A small audio embedding model, trained from scratch: batches of 64.
Rows from block 2 of a small audio embedding model, named by matrix and row number. Rows with one number belong to one channel. Each number is 128 + 32 x the weight over its row's rms, rounded and kept within 0 to 255. All counts start at 0. Numbers have three digits each. After the name is the row's rms in percent of the matrix's.
After each channel's rows are labels from the 100 clips, of 14976, where the channel reaches its highest value: "responds to" is what is common among them. Only what is clearly more common there than usual is listed. The data: synthesised imitations of 52 everyday sounds, one a clip. In brackets: how many of the 100.
# convs0: first width-11 conv, stride 2 (model.blocks.2.convs.0.weight, 192x128x11, each kernel summed), inputs 0-127
# convs1: second width-11 conv (model.blocks.2.convs.1.weight, 192x192x11, transposed, each kernel summed), outputs 0-95

convs0.184 068:125061118138136128152145167087076151101088083138099103117098100145058147142156132142081113104142162174101055121138085122138093154103109081187124148098141136140073123143120126153102096116150164122164133112142054151137058085109127081115132099191136112136108144158133118137116130121086081177139113103129167120101153069145045056086112087161123109091110113123113082209148134142093104077147
convs1.184 084:077103105119098114103158168142089166165181171152129175173102071092168150123119057103083119145115135168174102098153125179126156057140131145108125189115168160109136106157098148116127134184119163138124157182071167133120146126142151146106102148127117123164215105192117166145138148086104140111
responds to: nature (39); clipping (37); text has "clipped" (37)

convs0.97 098:170186120163139120154080132126089126090128122099183145123075129150129067113062145119092072181157035113108122105175145114113132155122133087110089132142105055146099118161146144093143147173100147157080145109177164100131103095112071100161124109127184098140138146136121126074102111095088124132165084137075177081032171119136103105118134094093079086106163132130117116097131161118122145089119
convs1.97 088:138067158123128122127146099148135130085109137145085148106054145161082120200103092105110119080154116197131116195144148123130175134136094126116139082101113103051120157099200096146094091159126141122133139138140117119156141080141135125166122072115151145132127123099108097168109164077106129125
responds to: clipping (52); text has "clipped" (52); nature (49)

convs0.122 107:084083117175148105135102147213115109129122076133137083200144090107095157090136149152067110120098093119138143097123151107175093127156130156090204067128075107102142140135091123141159126099092154099110083127131126172169123151132096101027123072141022178131106148086137109147137117115106134126140140151125090114182100119138090110147157152162125099143135042098137126117109104137129163136146
convs1.122 096:190142104146025105065157162108170164136074092118171108057183103099095109130119130070102171139160121116115083154153125082123145133118142139087085175120127125063105124110151144100101080124133091151105115117136165101104108176103126105123175143113113138158109132172177122117119133140093157145
responds to: signals (49); beeping (42); clipping (38); text has "clipped" (38)

convs0.179 096:144171145105142172131187086115149065087090112085152093185101106081091126118106115139156158140122135091111146138122167190106091124139126113133092135122133199103197115130136156097123121136069163103111126123125093205103176093095063172160127131107138095187081071134185167171076151111127142073120141081131099112181094101085106114121105126111127134119143163113149123087098151140074080144074
convs1.179 110:194108120122119191101143084106191126144135163136150159105078181118111086106122160066141123135177156145184160133128088163127124112115155126138138102162182053123148095123173142153148183136182114157103172126119122186154130139146119104111196101145098100112147128121126125156219112155123106132
responds to: machines and effects (64); laser zap (55)

convs0.185 092:122150121209148161136165184163137141119091129174145098148092121089091104121172087151121157112103134163098118104162088123078091109058117138111094135156038144112102164205144160103144123140069192139133104073120117164155070125151107158073135117069104124111139154144079148112136129108105084123176091043109149111135147092140150107113157152140113056132133110142096098119111146112098138145064
convs1.185 093:189130123172126156152085109156147122077080128104186085116102078117152108131101108089107169132139162116112109183129112063153147122110152172166062160115102116130138124091110088063087154094130131092174103128138124099101130085113171180114124122138155158160141142143148108153147144164155098108
responds to: machines and effects (77); spray hiss (44)

convs0.22 134:148117126146095133173144122128157090162103159128151161168146107143118154073132151184145068052110158121111155086117134197111180127131076128107106097112154101095103133102136132126076123168147081119085138105114117119168162135182040095129131223086147139121054160115119156118165125102088164073160134142092217099099126122106131107120139117149120110105170157102099159137174148109184162093112
convs1.22 126:150106085144120086180138120138122071105148108137107139087131086081087133098061180104101056107013102108108150109151093130186079143130126129156117112149107096158096084154137164137115119152118110106096123062124126150140161183129161138045111095145143152124127143134109085179129120161134068124
responds to: signals (54); beeping (49)

convs0.177 089:098112147161076152119092162123086094195119136118135136119101154083143125066207092146098122160150126139127129150077162110142101139105140146121102187122090107128130148092095060093120158153157097168119131133131153124179161140081129123143094144120104057103050144136194134145153130123099159085183122123153133045151149120137160147108151108110187071204159101144102117114135066169141076150091
convs1.177 104:095159085111112131103111147108130086138131142160187126195165145122154122092165102091082151124086124135215131148106091150100138182120175152120144119130140150064125123036145122129105195083149097100076119143078158166123184095141135133110133164084078162085129106125082084035118158123141142120
responds to: signals (45); beeping (40); clipping (30); text has "clipped" (30)

convs0.172 095:103109113130058111112069113137190123121118073064102134115090152078122204096135139067130092132151163146122117108176114155152125168103120115087151128189141167070078138121111158121102132162157133130170119125121084110129202114141076141088121207133072176109143108165109082130190101078107152115175129107143116161120168171134092119128167137071148143178100106104123152110087127143097126071115
convs1.172 100:168193124137111066153102148108132128166159133149103113060118114123118139140155158143089107103079168124073154101158171123132031180120099127169098161162094127059185163133047114148071090113110115164129144087133093196108116161165165137145098109158108138106094107155136124196172155109117068130
responds to: signals (51); beeping (47); clipping (36); text has "clipped" (36)

convs0.2 067:135107151140132134178063084114146101124138081173092101130158108132116069088189148159079117078150156147093144099091102122077196126113093120090165176164107090134054111119127103140116103161196133097155175141099161136158120143139093184063105101134117093162132121123158092089128155104148103123157154138088073131157165114145194128160129047083140106140097135146136151114167088100057137118132
convs1.2 083:126084119130180122130159074141122123070139107100108099101110097152109092125148120119128166187108118120171138139049107120199079158114092117165067185133184151117124070190127119153118104100113089149166162192159127145158095140131172155109145085092119164145094098159149141116069096136136109127
responds to: clipping (52); text has "clipped" (52)

convs0.159 095:117157129117136142161083167099105177110104107151071163072089121150081094093080130140132128154159123145120157069065101129160137155089114152169180046022139133148075156148119151189128131087143102089135150123101108084154145119137079109107109163138178177159162096084106048090141114121102138126090136113106104132098121104075107126097099115133108105075101072145090128146140182114135153127120
convs1.159 103:184065117147115132121083115145113133095124199103149129092166085144155134125091131127127096122101170112142120142197127068144019155086139144094117107173115131175124114147116135104120027123157200116091137080129143175131189125122156127121126164117158135132201131169087082158125129147091117113
responds to: beeping (36); laser zap (34)

convs0.39 085:103091081180135106171121096126149129158127184181067061085111110099114125125112176108048118063082115126133194088151133044118092091129040172133112121135130143157124151129104077122210127112108131115127126112121106137107104154135080137110126128123111107096150111119193134145097140113105135116077158145134160163109174097083123141089155107096080109132176091146157129115093136192109179108123
convs1.39 075:177098095219124113095109114120133127097121099089134155024176122100143057094149190125085139166132091158118095096173100159087141123124147111191143141131058159147136133162104116096133116163133114125168143085146129093119108165093159142132129077140153169145089124120153122108150167106133185113
responds to: animals (44); bird chirping (37)

convs0.139 086:078109068172158133065080126133102098065123096159177107113161159106128102097153169139126082141113052144118112127084156100093143096084137146143108135188111097047092144065110125137135127084123129134074097091087091115160154124131123163104135075152110181107098116114149187060074145134076124123124145139136050158157106120126152152124084102131101169104146056133150109100120119129174135144159
convs1.139 088:141113133188143133118046138128097130146141142089136086094208110103129133104102109099141087123130096099118150157107160130106118099059147141115121168138094135096188058213116085099111070162139083103154130163158101125167104171136122115118085104096124155054131159129124165091123120134192157107
responds to: laser zap (34); clipping (30); text has "clipped" (30)

convs0.147 088:111161141086122091110123085111074130105123084147108136082118072143110133130062109142154073131099152129088132143102077067083152127123173127069071090172140073170148086148098133090138102203105083108091083103152117116125123107078154058145118132100183117134065112121113162121108185133111139094095139089143136141090176145123112106160122090141088121047107133129137119113190153093186127092121
convs1.147 102:096109136118103146201123087080197170107178178112166096113171117076149113092107094114186119122157196124170142151177121055155101150107104110090177140100133091185126137165085121142107090192158127101127189102161120142134113173136148116164154119133112135132144102143186124141121117106128095150
responds to: machines and effects (56); laser zap (53)

convs0.136 091:103141111082133178108116051059133104108139175145076118139141124087083131146122125115087157126165156092098177107084156166124139127083050139138133121125162082131106073122128145081114133125180105089102067089092133080123142110092090151173078112142104112099111104063121076148134111086141072128122094138087162137112167141121160158108165091164123125103094086169091138120192121095156123048158
convs1.136 094:100075109130157118139133118126116094123181152125068112143139102129099104115114138162162128110118069118126182048114181110130083157104102092088147118127110098137151182175103105176102024185165137105114194068120035188126170142090165098097209104115135145163139117131200121194118093082079141115
responds to: clipping (44); text has "clipped" (44); laser zap (28)

convs0.23 125:121094130110094138134159107142119124093078106102106126153115099039107116167131078147136121144097114076144087168106103143142055091132098105116162124130096078103079118163024118103141143112107150090069125170039095130143051125148180098120086087082111121127110135135083136113114143140169134100125106149150124130064138081152143024158142113129101140109142142155143156137131175132174122114146
convs1.23 110:155142106114149115101172112126114133091151087099121087126124152124125150098103088128153079134155114028131099151100138125112156063163137088048119126126128147085116133084142141141085119058101114137138116059128139087134075092152075104082132126135093129139156143175182212000130121119122105143
responds to: sawing (27)

convs0.83 123:149128141161127082102141105138144134084148177111129119119088121165160147154122168087137099049133187102075176096164107092118132114083108141139078140063117123123084135109105157049108166117123089177129090121143140063084229078132102131168122175143133112101095134115158165109160155137097133185077094161113192144131127102124129141133154183104115085183130172127087121098124157148125100088157
convs1.83 109:136163153140147087208136093119171134136115177163144116090092124098140124110131133115061198122075161129086086127093123207114152109120114066111154137143156122125124079152126144124127152092112130065172112081157122168108139117162111156150093116202111113106123119150132075145130099104159126124
responds to: laser zap (34); beeping (32)

convs0.165 110:125116117157184142155061120106092067137105136180120085168084121092130128183150170103115168117076109058130180168109111110127103163131155110079165130123137100066088163133116111099154117109119151192127085131106122127090149146115092169092094134075121106147142126123093152053108146075157121141078135171155106165080084107116095072081086103119105172163171088105081161124147158107083100105118
convs1.165 101:099150150155103130137079120134106069158106107099154163096192131150182156081198098141136142132108071142153055067097171048110155100142152156172102148105095142150110090174091120132108166105117167120083115064162179113113092167117079114099134133162118102133144135208146105094148108134106114095
responds to: nature (55); water drop (51)

convs0.112 078:135151096126109176068170115107140113151134150164096105153120084114098135102097135131090111122125133117100153045106151098112125133217120177133113054072129149130115071127124154083136143081057108114145168154070094111078118134097139096082093171124121119135124198098106124144141137162154127113100160067136148061225133125129148137123131060065128134174173106132085133133122108126144111101097
convs1.112 082:137131128077130126117165126181085128129159168119031121111105122157187197164148147080107105105092129058084104089078144088087103166112159108140100080106139145153095085124126125080084056066109150090179147106132106054126111143153093114172152145160158082109087182122152148168112161132127115174
responds to: clipping (40); text has "clipped" (40); signals (34)

convs0.152 127:116117132036107107176140121169168108126105138169119095096112124118089142120043176120125128136084108110091224137117085152140135105107118196125092120100096151132138184080118112125178126096105111116130104160186164083095174175155089081130117148108149115116077193147084208076148088175123105152105087138106134146116135133150106113060148130106120135123087085133129127127119145140131058128112
convs1.152 108:099099134139187139138177142166161069083126072113133146093144119146085168112130119068105156138149126159098143095187083132110204139132127059151135159166130122147113106101143156129077130130079133113219130080133175092156148148172122125100123141156108116150152108100153149079111082149120068097
responds to: signals (47); beeping (42); clipping (30); text has "clipped" (30)

convs0.144 124:155096165121144096177163120089095132093157137093181150101073030172148094111118103057094124135126130180125137108135147107109125145110066096126156100102140117123110109122154151103143151170051147131130160139140102098141199032149105069164190129146154101126099070150143089168114136103141086147152118120076207095107139136106090150149145082147142091109083136166134111097150107125128136107102
convs1.144 127:229137110113110083105053102138149190164123125159110100125147130095092162156110113148117095118106115148087099118171100169094161163077131126133125123085123151011130129158137154099121088185120082077125105074149093104065095111105173133129097140118116110144105090122098123122084187142154153147
responds to: signals (34); clipping (32); text has "clipped" (32)

convs0.145 093:069186161111167097155097133091096124136085117116089140100098129158114134116150103114111080125170155138172108113098137116131063191118117152187128118028120105137081163132149069155135141131093143117092099150140179142122087134157157118094147127107163104166145082113151092169136118095113109143175081152083107152189133043072157123078165140062100131110126108158080113077106102144179153122142
convs1.145 086:078181112128143097184083136134148145151074087095188118121175067169124080135127117154190145161136190122134105100112126131148098130148153145130066157147093196108080060103166146114117132145141112097134130115088153057085179118159227138118138139096172123157137110118169169107080124156139127119
responds to: clipping (52); text has "clipped" (52); signals (38)

convs0.156 094:112166157145123108206093121116157130079118048103077122162167150107154110127151170114122127105146136145132121106076152112065139096125091083159132097071127113083061105142133101183066094142181154099163147128139139102101127107105097096083142097126159176185178077112120079119190136110099105106141064125120090091130070111158140102098090138141131113178123106093098171144102153094119070107168
convs1.156 090:138095116130092167113062114120112110141127109130133078038117085126125116143166116184164141149123138086137067110050134136165080122112146127058149123162114170097128147064104125078116112166156178104115145106108124137131182123160194150089120187071121121168161112119160088153141103089123050146
responds to: water drop (41); beeping (34)

convs0.150 079:135151135116110187155139119132131152061123080134018138130151057085101142060106088107114116115165091163115180182195146114131088084116090108141149088136096116120127140088159105142086117113174132100185098141136153102141124127097115130107131104115134110167117056072169087076140090102127117092096066099156094135109145123136156090113166092088098177118114084143094112117170114151129089178150
convs1.150 089:174152096162133123113084162086152142145094185076099144103126128133127084140119101173121146134135155131164169168134176077054104141088084145171195196115152068135141100094034109146126117118148139053088137145190133075108096130116107124140128147132131175106164138171117038147182128085101134103
responds to: nature (54); water drop (45)

convs0.140 112:129134139145107083170099150141069115089113113117054151145095137137132100110127126137080153132141148124136114150150079098154115159126100060125128123151164061158215150087133127145171146104119107071080136146139123096146130122111144080123078117130161122156113057116188146099158115135095110126076110136101138077057178092204120123198165061158083087138156155132139123090157109152093139121064
convs1.140 102:081187066157077126094162127124139122083088107105111066132093134153161157139104100149129126131145066242107109066156116080084099099164086124116138121114132061131145157132067120126094167123156074126147110169158100101123084199136071132172129125168096095086136144097151083148107134090189109152
responds to: nature (44); clipping (42); text has "clipped" (42); stream (27)

convs0.33 124:063140087056109092059086154071175141108125139109104104100089116151114119171156148134170156140123094167118117173143110162120157084139103162151120151151129178162157158109193128085104120190119118136082156149066125144153067111109144114128091121143101124103113114104071166110068139094103134167145128137141146084087218074106143137100171115063161201124109096097133125117118157140115164101136
convs1.33 116:099116077081087114113074098146108090118169131128169136169127137050122127118112139120101133160118166147092137117249086132093105114141105141127052134132176123099124168209156099136120120166150181092138129143134111087142130088157142139123147084173132163138106123127143161164138130144088184110
responds to: household (54); zipper (34); clipping (28); text has "clipped" (28)

convs0.141 091:087121098073070121067119158149094082168090101120166072124118154094107161115109132145120102128132150102143117114138100115062123138141109155022078056127061155115093098109123112122127138127135107099123191161106115149102124164121138088089101168107114105092127102182138158131193125128135183120052118134143137187042132189113119088092134149128151169156125105117124160106089136097100106094151
convs1.141 107:145165155140053149137160155137124096104109131118116171120063142152108132097178153087106087092132104132068075090145126101159091110137121121108044113119099134151154100114104106110111152080168145148223132091104083175117179194076113141144148130125107113096140115115168153087121121166111053102
responds to: beeping (36); laser zap (34)

convs0.86 085:149089138089180116128134063201109156095099157147049142095119076109153098061132137116118173104103136068096155140111074137093171116049097121170091096122108094173164090074116081147143123117143136099112133106122121126126178106079131142112086098164158105105136123153139104051103155076125097113099124153079098114143210118122125144091106101120154121132105156126103056114096105126068134129137
convs1.86 090:072144087093099113155085098189112129147097116074148103120080170117065109099124115122128184138151163178106089154098097172098148182126123093127094166114149118088171138115124109117094104070163059110143190195145119152121150126130143141188112145110127137104126091097109108106166123144156108125
responds to: household (43); clipping (32); text has "clipped" (32); doorbell (25)

convs0.27 115:103152115130136109142176172130057171145181131116145120110065130165126110135086127113172096055164131168111131091116149139146139126127078113147124101045128096144143055165180128171122155115126105178038116096157126122098103085146120140127151091124153100157088135185123091146105147124121099127123136073139192094124131138119101139095170035155064099110111131083106060132125143110131113168092
convs1.27 098:100133120118125105112104094172139164135088108106113171167109167132132097117142112062160140158176063163138139116185145170171159105108133118100071118186112115119182072044157180087211134153178134113109155164087112169120172132102125127133060146075165130146135081115137064234096154127130187149
responds to: signals (35); beeping (31); clipping (27); text has "clipped" (27)

convs0.189 109:142102113178141151074128125089151104137127172126082129095154133120125115134191152077116147152087112144152082144147115104156105054119138123151135150090138170125122116122163126157093090093039110071190130134074139181121132134163101168079080139132109160078109152129075064129126118179160167130106097080201065084087115159087133143117071096216139104104111100109121154124111122121111139137132
convs1.189 095:113152133098117158086145145154112146111134173105156146124053084120136107106080088141078122114134140141042094092167031121138168147095133100151070097126078124123147169164162168150116105106138151171101091099097152088100091111151157169089109097155164126105088125094081142106141114112083064126
responds to: animals (71); clipping (32); text has "clipped" (32); crickets (25)

convs0.135 106:057147076161143134083190134118118150091166071102112114167190132135114158096066130119119091152114121165144108142188097165136139099132116111117097094177076139115069124110132128069154115129149180095116090140159110047172127110148141138184144088123108099083072134153119120135117110185145144166099074111088145088102165155154109121136095186104100092112085169152089160075099074157108110117116
convs1.135 105:171175134160140071137151097144170140123129187092158122128169209121111119203121101095194121107092122126116123135110111144122105053093102117094105124205085083147148119140107102136116074115162123102094132110150065088127086120169091122212057143086144145107123081159124110166126110169109075180
responds to: laser zap (70); machines and effects (70)

convs0.59 166:091126104055150115078111164073142141122102171138124087146112120117170122176128098097140164150120133132072140107155139177093179055134125103131140153161113071149142107146159156098140143159124106061128148105085136104144106117140148066132107105097141114109155110153089181143103113162168111135144157149152183098071197102178126075109168098131119144133055137130192146147127093238097101126122
convs1.59 148:088133119111101089093079192152140145107152067128152089146142162153054106159072154127092139142151073163185141185170052118150155126186150117100134132134139106106119150123138187144130122148143131125145151153138079121093106193103134138131148122097145152121125078105086152164118088138086139146
responds to: household (78); doorbell (51); clipping (32); text has "clipped" (32)

convs0.13 089:044103120096137157163081137142115174182087037112072171087109091137116139093117047091144118126105112090087107181088103131180142150120118074085146153135149100117182125163105117136135125165121120086077128123062153145149164072088117126119127119125106116116146132163106088117129149143115144116066160082102114101089179163134094102112126116099145165116067150126135080099108104138116114177057
convs1.13 104:166189139141082132113220118212160076114162171133148142131160124128145182092171090081126111143173149179089089090162042141051097156099099139138068105075197108150103173077102138100120124064133144143158145118133163126112140113093112128173093132116100077135183110127119066173155110143125141163
responds to: household (41); knocking (29); clipping (27); text has "clipped" (27)

convs0.182 116:078124142137120132108059107188067129158113111157136087102112085133123151101103115125116135133080156085195153085158157072132120110094106157106158142097092151083121108122062145090153105120080147157126141092186135095140165119208089085022138141134096159147134121107187170166124115090156137137099079156092102153198092122077112161143148188133127157129176132121087127107136127125167129123126
convs1.182 106:120147119158121090144093156106093114123092097137117064081125087120145183057122135145088117170119135094105107143112150108121112063116184101064202086118070147098053129135154157128089160074070163160105136088112156112097134085100148074113108155089154157117091105116104115180172121164111099173
responds to: beeping (40); laser zap (30)

convs0.96 070:121062133147106137101115143123130116155134198065080137108109159202140155111150121141201178023169145132112086067117150097135098112163102140082191155117103152151104139151090069166155102086178133125142122142155115103158117132127105102096134160127108126072111120138088106101134160144149115070035116153116120106120144128145088102075128187120149161165151151134126166096171155109083123099117
convs1.96 112:134149113163111135153146147171146183100127138077174166155137151119119107184156064135098177122065148116162110178130132126135118154130147118165127111182114122135108125095106132070159153091103089141105176129081148140139113139121184128149122074082134164154124108106123202120137133176117136112
responds to: beeping (31); laser zap (26)

convs0.7 092:148137090122095123110141118132159114069057065130121146084117109093107153098120131049191128149114112097117123137099130126196115135185151155145108104074152112112196131124184106145124092110084170151100124165094180103211161143144133140076109121115110110159096121137174103129150104107130114061139060148146141169158065116164131153139081137110117064115094138113077102106108167071143136100076
convs1.7 093:155103164152200130122108124127195098152107116087116060119111096106125144153127118129152089076127139117160102118103086134081162104093147121135151131130110086102142171105110112129134087132119127044116112087109160149131196125167142140092082138171074107121134112103150063214093088121134114112
responds to: beeping (36); laser zap (30)

convs0.180 091:135125135148135064167052145115116107190098096105119182118126152079128143155112146153150121083114103115130189113123099140139132069161068123116114053114124187142111114146133117114097171154132155162145151135125132123093196158117124117068152091173084133179131144138101037170153160182108152119141125133147142167057096093050142076132118138094115091146140138133132087133090199101091125145099
convs1.180 082:115136167071096128178106088060122125145136090090093165103082121147091103138101114142173127072091106124077094096089097118129099107144120144128100159154110112153134120090166149120137175156161144064063093120180130112122140132162108098108109122084156125163101107156140070157187124099099110066
responds to: water drop (28); beeping (26)

convs0.71 076:121106104136116125154088120112106193140123100121111157152103044089147111085130112102196197118110098134125104126180108067102100128099153093082110120154101109091160164194104124155161121162145181129114124132097123113125168157119176101136094118117064161066111174207094129141128091080117082136152074097146133141107116103149061140135104074118146152131067087176154085091176154140114118088108
convs1.71 109:132082110147123126096092109108133085159146113126160142157101080129106117110116026130098148122143178201144093156147118124103196107117163212167086190068127124102136133104108108115122125143144172157140135094124156062103121117175145130128167159138126092195173124136217119095138044108118113064
responds to: nature (67); water drop (53)

convs0.121 102:161146129092174087086159134114123104106120095091085107112176123132149106081118103167138197108128187080115193092164159110101171105109048149085158135106064092134155104195128113119169100124183136129147077172157148142115118083187124114108127110155145106154098120173151116197118159152108133085102138173085058125104117153146117117139142142083135195110108059105151132080098136135109159153132
convs1.121 094:120191149131128122154115113130134182119101126051178165056061143085145147188115077142110217126123161054145082163013107151153121102157159137081134093148137085081167096137114151115157129038078084148110143096134153190117130144103153116176133140070127114136092110092117133108134084102135131101
responds to: clipping (48); text has "clipped" (48); laser zap (26)

convs0.162 093:102097068127117110091107129079134131076163137110072071185105126098134115146088104139111078081109093190120149139202101114173113110125150114164093110100124150153082127121121107103087087107144131110114150129104171121135099089095109118149111104101144188152112121068131195075154077189149115106161179129169165179127160124123140111106171123116102094113082067109097178141125081057163166092105
convs1.162 093:125119152103076134150121146123149099079073111129131128097126105110100114170132122129067111116114095133121143142123115128095180196119092140133079108181091151102140126151122117097099077120206049179124169126121127077089135139096155145116099105171125158119107110097177141105127202097104134068
responds to: animals (58); bird chirping (52)

convs0.114 079:113121113095133107139036116143144135190101127146073121137174099084161143112138133140164147115144103096149151155114175186103136124094116143091089138156142103125143125194103096186105107141124145065042085112084178093143179157128102136148082145143066156155107140100150081153098128134171114108055169059123119121109124137134135093159086151139128103120142100131094127077114183061118140087065
convs1.114 083:120124117122108167146146127085136069083140077050132143122133158128139138108095075152166114081178137158075087107073059098129126116176150102149051146095067084156126132153082044139147153141125136115118118052162093128116147132124163151086150114111090130145096127130135133156136065133100077076
responds to: beeping (36); water drop (26)

convs0.134 071:139164164095186150202092087104092137117091100145067145089121120176094111141071132197124118121164092128026155129103089155151097096164089122109114113111087117121159145149094097086115110130099162115093120104145071137142078128115096127063161122107153110169074133051135146161147078127126130115108101150123092156018149170136115087091114150099143114154121112149087139114144162140135134148128
convs1.134 090:132117160143128125110111183098151165094122113163135092088145095139162063077131080096142128177173129137118087143065060133118120125152151178152150204100115091108110088084090141162166133164115173193095113111081117114113156127117124144086123135068120113151186155136168116138171133135097110174
responds to: nature (59); water drop (39)

convs0.15 081:138124144106109133197143142189069075153120181177129094157126103104069105101140163170159157103135137079125123113169066179050164159134072170104068051107123099137142144101105098127165114123066156161080115131073124114156146119087123113126110161096100093114113151173143138087143144036111079113155173113119128081074104085130097119129103074105140112124121108145140116103137157140109123116123
convs1.15 087:154096129143104133107171104151123037121112086104150122182147168073102047049132131174136131141080119122132079112076112149199171129140161110132089161103125134089089168156129060084181120102129185135094162170078132070099114136152132129130208087164090156137097127128153143133141133145150146123
responds to: beeping (30); water drop (25)

convs0.30 082:120127135118132163180054076070164161163089152122121172102125120077119091120165171137118126136208084079177109096121133080090113128147129126135126174072151123132151046104077116131126160132134163120162090147148147086041116121128128099129114087139063131169100086137129102149103156154136169148147135141062068126139161142143100124060092109073089085143103151114145087150117139117096154113089
convs1.30 097:115125152073096146076109135080103063127180120098087154160083073135123171103152102117126097144119130168116083193100071167144080125110106143121150157090134142101175130098093111158061190123086144115144143150114135133108099101169175145077100168048141125146160175123140077134121157142099097116
responds to: nature (66); water drop (32)

convs0.124 089:093137144187141130132078107170141156140172152094118143162127078117174137144192148130139121109055123092080177146090141153104154101090088179206056129077154147174106096109098119159123105134109102076155100121103115085138128188130124134110109112135133116043083058145094124118161115091142113107129084097113109153151132088066081107088120112161113101140167113120114077094144144087133084079106
convs1.124 085:127188091146183137163170167087138152130177091108154145131096094046131144132120121166072131154126129135084094085102101100155103101115128075133100141106080134119178144145124106199098139115103165169138109128124143176158101153126141165119165098115171122151098077108128071160116149160142094128
responds to: nature (49); water drop (41)

convs0.52 104:150091116065107075141149134124082061115076075153064111146122118138126131169131068115126152119189079133104138145119120145113149150148085128162136092089097165159189086084141117127096121085065173115074118121104073112096150089084122126079106103190144136151154100137114139128109099127037139118107094120097113081116136126142091120099081118132101112151109150125139028121120142088104081181154
convs1.52 097:096115133097116133120162106134119158103081134122124151154100191104081160156180087107172166084175094154086163127100031175084142159147122097104103189141145101089145117082107120134120140154144111146122172127135172131140129140097176121122152144093109074138128147151122115200194138138147074165
responds to: household (44); clipping (27); text has "clipped" (27)

convs0.108 119:083093107045118146068124129065196117099183123141095120151101128108116109093103105148139126172166128117102126090148136178160199122125058141120151184120130073136142106133152151139159107165160109104117111110150113083096123076094061156055092130125034117097146113091152080167130161134133118148125119124100136119126144132110138142087121092175110109107126100172104158174156075109146121097048
convs1.108 111:119120108187117093083070096119131132118162148141083105124144139141130133142099124100114130105098133094132146122134187107143068124060075075090134117140088059121128117140119158162106058212163176088154112088133085152149186089076140107118147164193161111159103100102129119124121119107107147103
responds to: clipping (45); text has "clipped" (45); laser zap (29)

convs0.78 086:147158093105122103165057115091177110176147149086057102149165110090160110129152115150108084159132138106098096119184107136091158104081092120133137103144146093160062083137085137100119122141149121145075146135175158132146161183132130115089091110115052132176101113144109129134150176077132125182160111076118143164108166140099141183125151139113085142138114073168133079100129192088104115060064
convs1.78 097:101119145128073114142107145127047063115114026156144113098106198101090099126100158201115152120111171196133110138133145120133051143157124111108095188120095151130137156076114097142157125149123185072058112136114136075095097139136108106115178144180113170149115125136196162135126083134095101103
responds to: water drop (42); beeping (33)